From a checkpoint of a small image captioner.
Model: 7.62M parameters, 64-pixel images, encoder arch res2net, encoder norm batchnorm, encoder activation relu, encoder depths [5, 5, 5], encoder widths [128, 192, 288], decoder width 256, decoder layers 7, decoder norm layernorm, decoder activation gelu.
Training: 3500 steps, batches of 48.
Rows from block 7 of the image encoder, named by matrix and row number. Each number is 128 + 32 x the weight over its row's rms, rounded and kept within 0 to 255. All counts start at 0. Numbers have three digits each. After the name is the row's rms in percent of the matrix's.
# mid00: scale 1 3x3 conv (encoder.blocks.7.mid.0.0.weight, 48x48x3x3), inputs 32-47, a 3x3 kernel for each
mid00.0 105:143126093118042166109123122133073069154147138174105118115121090167147079138179106228116142098133094138158098121143166144110117110101127093186156152079086174122120156114104137129137103136111157088123107143092041127147132100185185109202110158144115141107111099153156153154088083126144171162207147094109136148091158129099204152110131179115139068139122098116127110120105143069168130117095129121170108124105077150137144120077148118087138
mid00.1 095:155143109097077136141121160171174103160090149132163135147115081108131088135160124202107078174056158063146155110118128046111135147113187156083182097104109132157124126140131128099122099154210204082124126111131133116188113138127116148078158119089133159154167167177152145119115139162135158108140078077138128136126101128148101131126133171150115107093079140089107148183214157099089171131155119164182166153157110106083148147127161122101165
mid00.2 098:171154084134150119110123127123128097124185111196096148162165065129111045173130121088131158154155115173165117132228170143144081093125147137104169162138147115127122170112141114135061136135160167143137135139045107096128092096112107050096140035080129105114075132143075131122105126146135138128086119128129094214138083131089113159152119183097111089190082059126141092154118125097122110082091150141148140155204169089167152110122160141123181
mid00.3 104:102120131152097129144078117114062128046169115085137100121087141101157078138140094143127147154116108159117164144072170120083124109151167127098149080113130125093132123164137092137162131165150087108084106139178153138138089159124079154117133122178154119114164111152094115107086155209099150177151137131138073105173102156130098132092130111127139062170120138115126147131143069182054104109139116148134114123095163168124116162100124122136132
mid00.4 098:163065065170164124091097198176123177129122090165126109126155155098132132123161133161127136163131174110111121153111129214210061071154147099058129129148075119106102167140122149102091154134105147120161086180184080128156157083091138112120068177126180085188102159154135134118145063093142148202129135108168139106132150127126121105173097127157149137118127131132094196106128193073083147153126131150113143122149190132125107148137066115097119
mid00.5 105:079093110064196164135139119134075092136133141124179086150073140133115121165146131072173168141106127136103168119123117126130126097194160117132179144065112164085104101093091108119135152196115132108108109150062073102153104238117125068154176094154090148136115155136114116102151154129125138077108102124096179149137109124157127122128114142115112126126108138136141101115146125112172166146120129154071150151111109160110105158130140112141143
mid00.6 104:124132103081143097096137115082145135106134091133133123133104158132038183123138093144152099080161110141140118080160103092122165069150163109168105165120126151117058124122142111116107071138116131103135100130054102145104151071135201176070110110109118137169146128102094072147157108098092092060166119141054140199173124118133135096103109120082118180148131176084104126172123123127125093113075167167079177138104148209154135068128129158110158
mid00.7 102:143164145105104131085131140112118131122162168094132122115186152139126128157114160142142118135148121142101089164104131172071129128143082140134142089131139138202163172115185118115151117101124101115148087132145061096134086127150140131103127153083092059103128111084120173152127176119063106092099129144079128122134098115158156142090108138147113163152162132133108164180105124120156080178119169153053108184153128094110080170153126224108182
mid00.8 098:088102150104125156127184148119150135169099109147145155099093144092162138139105138132123129090129166187087115095127135101097061123114156097155073095107125083115111104108088178125168112229088111134172013154125088169125187117187173154125149124104073046152126092138132113139145131048116065108095132121109151186104116129084089136103121157102153135090154164129174111167116157097094118098123119120101129057166132151093094172058083150076130
mid00.9 107:191116134156070193074097151145163089119090120128113124146101099151121155115137128110164156141099144162121100159124137131157127114048110109093104164078129190182091197104153125125034121140115084129156139117158132131116138127139073092205082130111128202182131139125136091097143126132128138153076120105103154135106121120101126124136076132107075066170165121171128092149126089159117101125100119167184141136178122089101091114133091169160124
mid00.10 098:119135131132130052094091139116128173146131171136123159107083129115168125179096088127152104112071138160142091094113128186096140255166080163160128135092136108133168081130156127240223129121159061093153146143132134132135142118161077127159113113133126158143091104139141100123102080097107141135087109104134147152079194109097152090120126093187139130127115086139163104139127149081137132104155126092121162094132153168157108079179147095128092
mid00.11 103:111097105122140152135161113136198122096111087092146147124177120164147130086141145060146143099106104122151137085135127094112099136106168160114130131114121105220081097120126160119125137160080131134059135167111158114157077127107160191104144076127065098101076120096113139099093080126151088087153146146110096112091116142125133126093159168192142172090100091106107140120153095079078138195164129124138106135083133115131129150091113116104119
mid00.12 094:152141074181081174157153140083125095087077097115121110146187186126102131172150173130061160125104198129128095150197137132170142162078080098123076162109114149154152126054129119128088142087079114128158161125152140120155127102097118113097104121165181098139105104097104095138133105128095160118115075103142098098061097058123184139099157137094169137097110105177195185124131115140124108168171145140126104044147134160151151113102126106129145
mid00.13 096:119144091143145106143124109064102102083121094135097117132188108210117131162098146098113127126129175076128190182191155101188148102120082147123107124121057169142143067083167138145147039115165148151184102122111092065073142070192076140123166132131126134140117094115099131116112126106131152178120133159176113071101094120132078105063129117091156169114155144156187144108164125159155120190128149101120123155145173093093114109142127103105161
mid00.14 097:122107127090097206159111106113140069156097128127102089120122122102158140182134148136133186082139123130087201060159135086128154124162159066129114134137134185159162153104106028136180088086143120176134073156156137079127103134119117174132203131137118039083204060149110139145130108147129111142091111123106090175178176064158104148117106130126157074190138143119153141079052122140161127137142091202142096123140114133141139129092160123176148
mid00.15 096:137141101064039113119121074118161067098150137143129132043111127123133144073118106130167156142101147119172131092133186070068089116136103118136171100127109104153162110148150135191149116096118208144094088106081130099098132159116118123133116159118102164179147153129127235229108136125121156117114146100105152102142111123099148174159113052210149144147070128098154140172113135122128135161093110112117145112146126142112148133133118125156166
mid00.16 094:123223120133178090173174112156138139151147153104104160201122099074120141076161105148135126122198119049151128118167144109157144120122216149106080132120165132138130148128137124091107151136101119111107128126097130107163142081121117145100121079142100106156116057143168135133148153082132115197122084133128147102112139104137051159110076187100120195130093148141105115175133018165167106108144125140128157111191096127133133198097104157136200
mid00.17 096:105131122096158145116122138150173140110149119090133129106075189071122142100112123148109092111156125136152115057075185132088156151140104112194120073190048130135090119149138168148085155147127135067090174074130089121167203172115103101091117078109139128061126119112118156127119161157159165122132117074126111108130167138107136145133097158114137191097170175153109132162135090141146115119145122177168161088142104156112150161120038126150103
mid00.18 103:108125184165122180115165100136117137132154152149127185086162163203139116142174130136161141125148119177176107178101094252167142058145099178069099197115151156102142122185172132163121101119099139166109159132139120085069115093183124157100090121123082189197085165147071151214145149092082205169086103154121130133124105095082195059136091084153143099078177125142176165069126161100124075130131153148142106141158091121139105087153134140145137
mid00.19 097:164189163160107134128109122194154132122141136110158167119168086143104122144104109137137129177124086172099159054110183057143164142134164102155124201083121130115134128132127121194111154097092173134139135097148110194178157190130175127043120077152101131157108172080187111168112101134151147126141174135116120097096138131118102122082105204129123182192150126169176130092129178111131085134161119132082123121139091152183138194182139092077131
mid00.20 100:148131165133090097104105130125132110100129132208130123136089140141094128139129137135138140159133135132129143149223196108144146126066164121128078071181142108133141158143121080128162100122120141124134109178139115145106088087070115127145113091091165064094081084167144119194180092143100123201113151122131167158066125083124101133122101124146129138114136131128142130158146082054154161128112123160143057053160131146080093166107170127145129
mid00.21 099:138166093111133106142128131074104190131111184124085184099118129113163065108137124119141114132162123133151117138196096127096160118143155108138090124111175102120144143093220140144159158113108122153082087181082147109101107092108099169084086183112103123170089135184101121124102137170136147125148095113116102190108178136133127122124111152120100135142124081127125127133097139115098142152114136175127140125111180138129137155114177163100170
mid00.22 100:131114110137080100153136150163150115138106131192106107088051146112109100117116110116132092156137123137064125159047161166120135155084096101145147099097099138149164114101144148158114122110096121165173136131172080147154156190101146140116225166177149117125086113062133053157111154152035152133129093098124097132142135088115124121109136164113175154151150071121167111141151086109114108127197198161116115116079124083124117122121134154105093
mid00.23 107:172142137127118120125140156175100149116155180139129127092129141126138108153157124135097116118162158131140163139181121171155175140121132101053105164085142126142098092144083077124132126129122128085136126157088093114117121078115128056198098203172175180129111123113113036144122106117148169108136152108123122093134140194076070169084129182138109105141163141151087150132203119113139092104118110135181135111171125128133161133153105075139099
mid00.24 097:118152057118127152141172178090142141124096170129100137106158134109092103102170145102152104149138163101107149117058077171098063154160141136125174115117159128136104127097194154182130153100124100150096174232110127122123110176117123157138081117129167110126121077128149108135170157133147124104102149100134129106170146050153049095124144124139152121122105134091111101122165144106134140132210117144128121117147113117085143198153165109161106
mid00.25 097:125146134173089128112155120151139094166103153172148169105206129162150069160134110157174092123178114111148070196219148104200188057058147156122083157094117127098149133145043117158131136113120114126173126226138171145098066073079146110133148111098164188127176126139093125159131112057171076099152146195072149139093107132122085088156144121124118092102145127128131122071196131127069153141119122128160095125099096141137149129060173142129151
mid00.26 096:141069090132145124097123136110138179087112123086088103123127098131094123110144078083133169178143200120130170133040095069123138109157103139145134112120097076129173117122160153154151111154174125127154127157055195129097083149127127148136170106083108164118127095145124166148087138176103135113101091091083153133126126082129157113154117144156034069132128112116110139115132123136143121123203145163116118154116123123183064125128166109148103
mid00.27 104:117060121103128134131074105118116112124183147121061148132123120141105122123119032147122129122106172164105162181108112149079188151100128129114149076130132120144136081139139189136114099042148118104244144137133030088107101157184148059125118138096187126113068127153121119138125107131135125137127120106120103171203136081105102152106143088090131129154143177151121140107113210103162131107111102129127120109114132118086104112165149140119124
mid00.28 104:104082160108018165161141173098116127147115111162203116117081087134118139134130126128116098174166129121108116109173133142118124172077116116157195093146167078112066111132134117150102104099130122090151140158138163141144113099131106131118122096126110136076119145134109212069104107176124199118192199113165165135124127154097143118093111114190178094199075097146077129153131137131111140155178099110106202142099107091118163126168166140170094
mid00.29 100:087137094100129054109155089137162125139127128131115092090136116142095130158137126113101129151119102090093148135135128104142079127173144150115119133118113158131131145135085136107092134104177042160109143176119103131120113097054120106107148123152130179197128133108093110092132148128138121151092155114122143151118145159022189185192117115165209119128142127151140119058113182119159109130120150110086124140087161059200152095110142108171133
mid00.30 096:073130184144150146122057117134125160131158101120148150176098104102104128127110090116094184109168102062120112103105125085141101099169099080105148111112187078090065137109133090190069101090156107183186139109145117118151146137157158134060123104113065092108101110109100142124192085146116138092114188147156139121172158133109094117122178150102101119120127115098122137184111101129160048123141126122201202145105218129134084134151189142123168
mid00.31 093:092133137098123109193200215155140173099133106081074152110161119144128124105104193113106131141174154124098164081135095088085115159139111148118120110112189133170134165105110127071106125152108104085133103122102128154137120106170139073109132097169110122083115111076098086097152151148116153156083104170092116185131126173114113133150138158142193154109164101133154145130093111155156117155141130136110105133102113032121137147079099158091103
mid00.32 106:103107165108084133134116070120149074111168105167132123122125148135079127152111098149136105144130115144118174126119124109087138108184158119145155190077123120118118184145071105115123143136153132056138109120207066122144111095096037141149132078090115175094125127108115110128146152151148094097128114147140091093101193082128162123102120088186118132117131134123170115152033136118097149116110102083152128150127135101152096155181168097189172
mid00.33 096:092174101125149168175198182103115057071117092110093086157115174166130121123075187136089134153156071161072170145158143149111167190183091129094073157069099137161126154132057144074093141186117182136126137083109132104117153093145122070131139200144137164172162075080179135145170095139127126141142163133144142110093142082080112121149100139143078065117164102146150137107111146141119138177119131141109110125101108132128105116125117132081073
mid00.34 096:131125093151118131166072045155107135165151145127112137160143145106115150136103171160128123136140062127138106108123065131211136134177161081106097131111159144132106133144171154203124141091088155113144156135134088125108142084119134164115125105154095145150076159112162110155128141101124141079091108112102125109138148148097165164121127068146151121090079112145094134110089129121143132120146173165109166182122121133093183086155142098079110
mid00.35 103:124105119069151105102138101141163127141109144130094139108224117141134084085129063051131129109116107082193115082061138128135175144143083145103090127132137078062225124142155112116142118146097103136100156154134168128116121093150108097110073092110166123120151105139184118224097134187128152122150151098142115109187118140134158170116178108167149135138153145104117126122121087148119116121175152132113152103119203159106138139135145118110139
mid00.36 101:143135123097161134127077117119120131117118073144022099157151119140104135094160126148093102154157082111133142182193176149184175106092164083112120088116100170137127146152113123134117120129153116140139084200121162135125120100088057132122189175128079148158102093151110112142162189150115081130091115103120134124103073129160099153133185119081147143092093076109115173132120160083182157128136123116141142204145144093108127089105121088096139
mid00.37 104:109109106153126114137186126134185106134138164144176123104154103152177162146124141147129113137134173142138105137070161181166128141118128063096130108099203184127120120162144142055177108091101117153146127153095126140137115093131141129068161149163082220133166132116131116076141211093090139115149091160132088119076149110082086125077101126097136139125211120129149129094134125105111142081159141111116142184159106126124168016101144134151108
mid00.38 099:086158082154082167137128140148136119123151159132172149133128126171150177159125184156102146153103088098144084119122098135117125128113101124161182148088106150133131152178159118130119107194113105010199147103199145158223146060170108143131135096110112144136161120157160137110129140171142131134128110156128115087080145156099096093135125128100132153137139175156075079162101070086167130125156118143128116160079135139124076154116132201177136
mid00.39 104:120113124086143102167089176074139138166092127163160092213127132139135159123086130132166104178044127177120111136092132136156156141076134132131130134134116164158121119167156135140113121145097105206111128124143143052120129124068088097134110177172161126109141164115101203113099100113157111190117113130050124144110093173091128169149173133186152099090096081138149137088145131147095096120056063146145132164171113091105126182154142155142076
mid00.40 101:131123052142165087125121133157075154161143093108123132132125094088126153132143153165120140110114118137099094099070192037127193067155157111125103126195086168184113108123130203149124112135195117129090173130121164169105166151117146166089104130102120094133113152107163143086113102089064065144190222178111135179155120137130128132168087074156149193190198183170158142124095169134086124150117114123138070122122137115104160101164207118111112
mid00.41 106:177116138089101112120113105097136151142179155087180159162152152139148090171163100123151111090132121141125120169131132145182132099153181082151126200111132109181111128126122121185124144111144179194096080012227116058049102087108118141129153129118152118111128164177111064196151161136078117096108110127115111149134095112072174156119158190150136163128079120176146143142168129144092137150112094151163158132080119167154134115151152136114122
mid00.42 104:112124096046192115172114120083129078141106136202148166121100140121198123146137122144100174123157137138143110132177140088171162169146110100152153150144113081184138183087127137137118148183098116089133121209122185124103107116098163176106147133121130118102194161143127150127115094129121122067198196131115160130130137110130136150079116141112081151163120153116133171067061089140109140101132144198094160169165130139146163104077155112143134
mid00.43 105:153116166091102087124104128105162194169079148127175162131133104101116188150108107145125139145154118092084129166153106112160125175115120137103160118130089096170087101077110143124115173091128123162137123132153146115096172231096173121105071135102123103100152120082154150111103124119147083156179120147115121212166137091159131142129134125162052146134147129160137096117159119124086140117145042142156183091124196119132173134065076208159153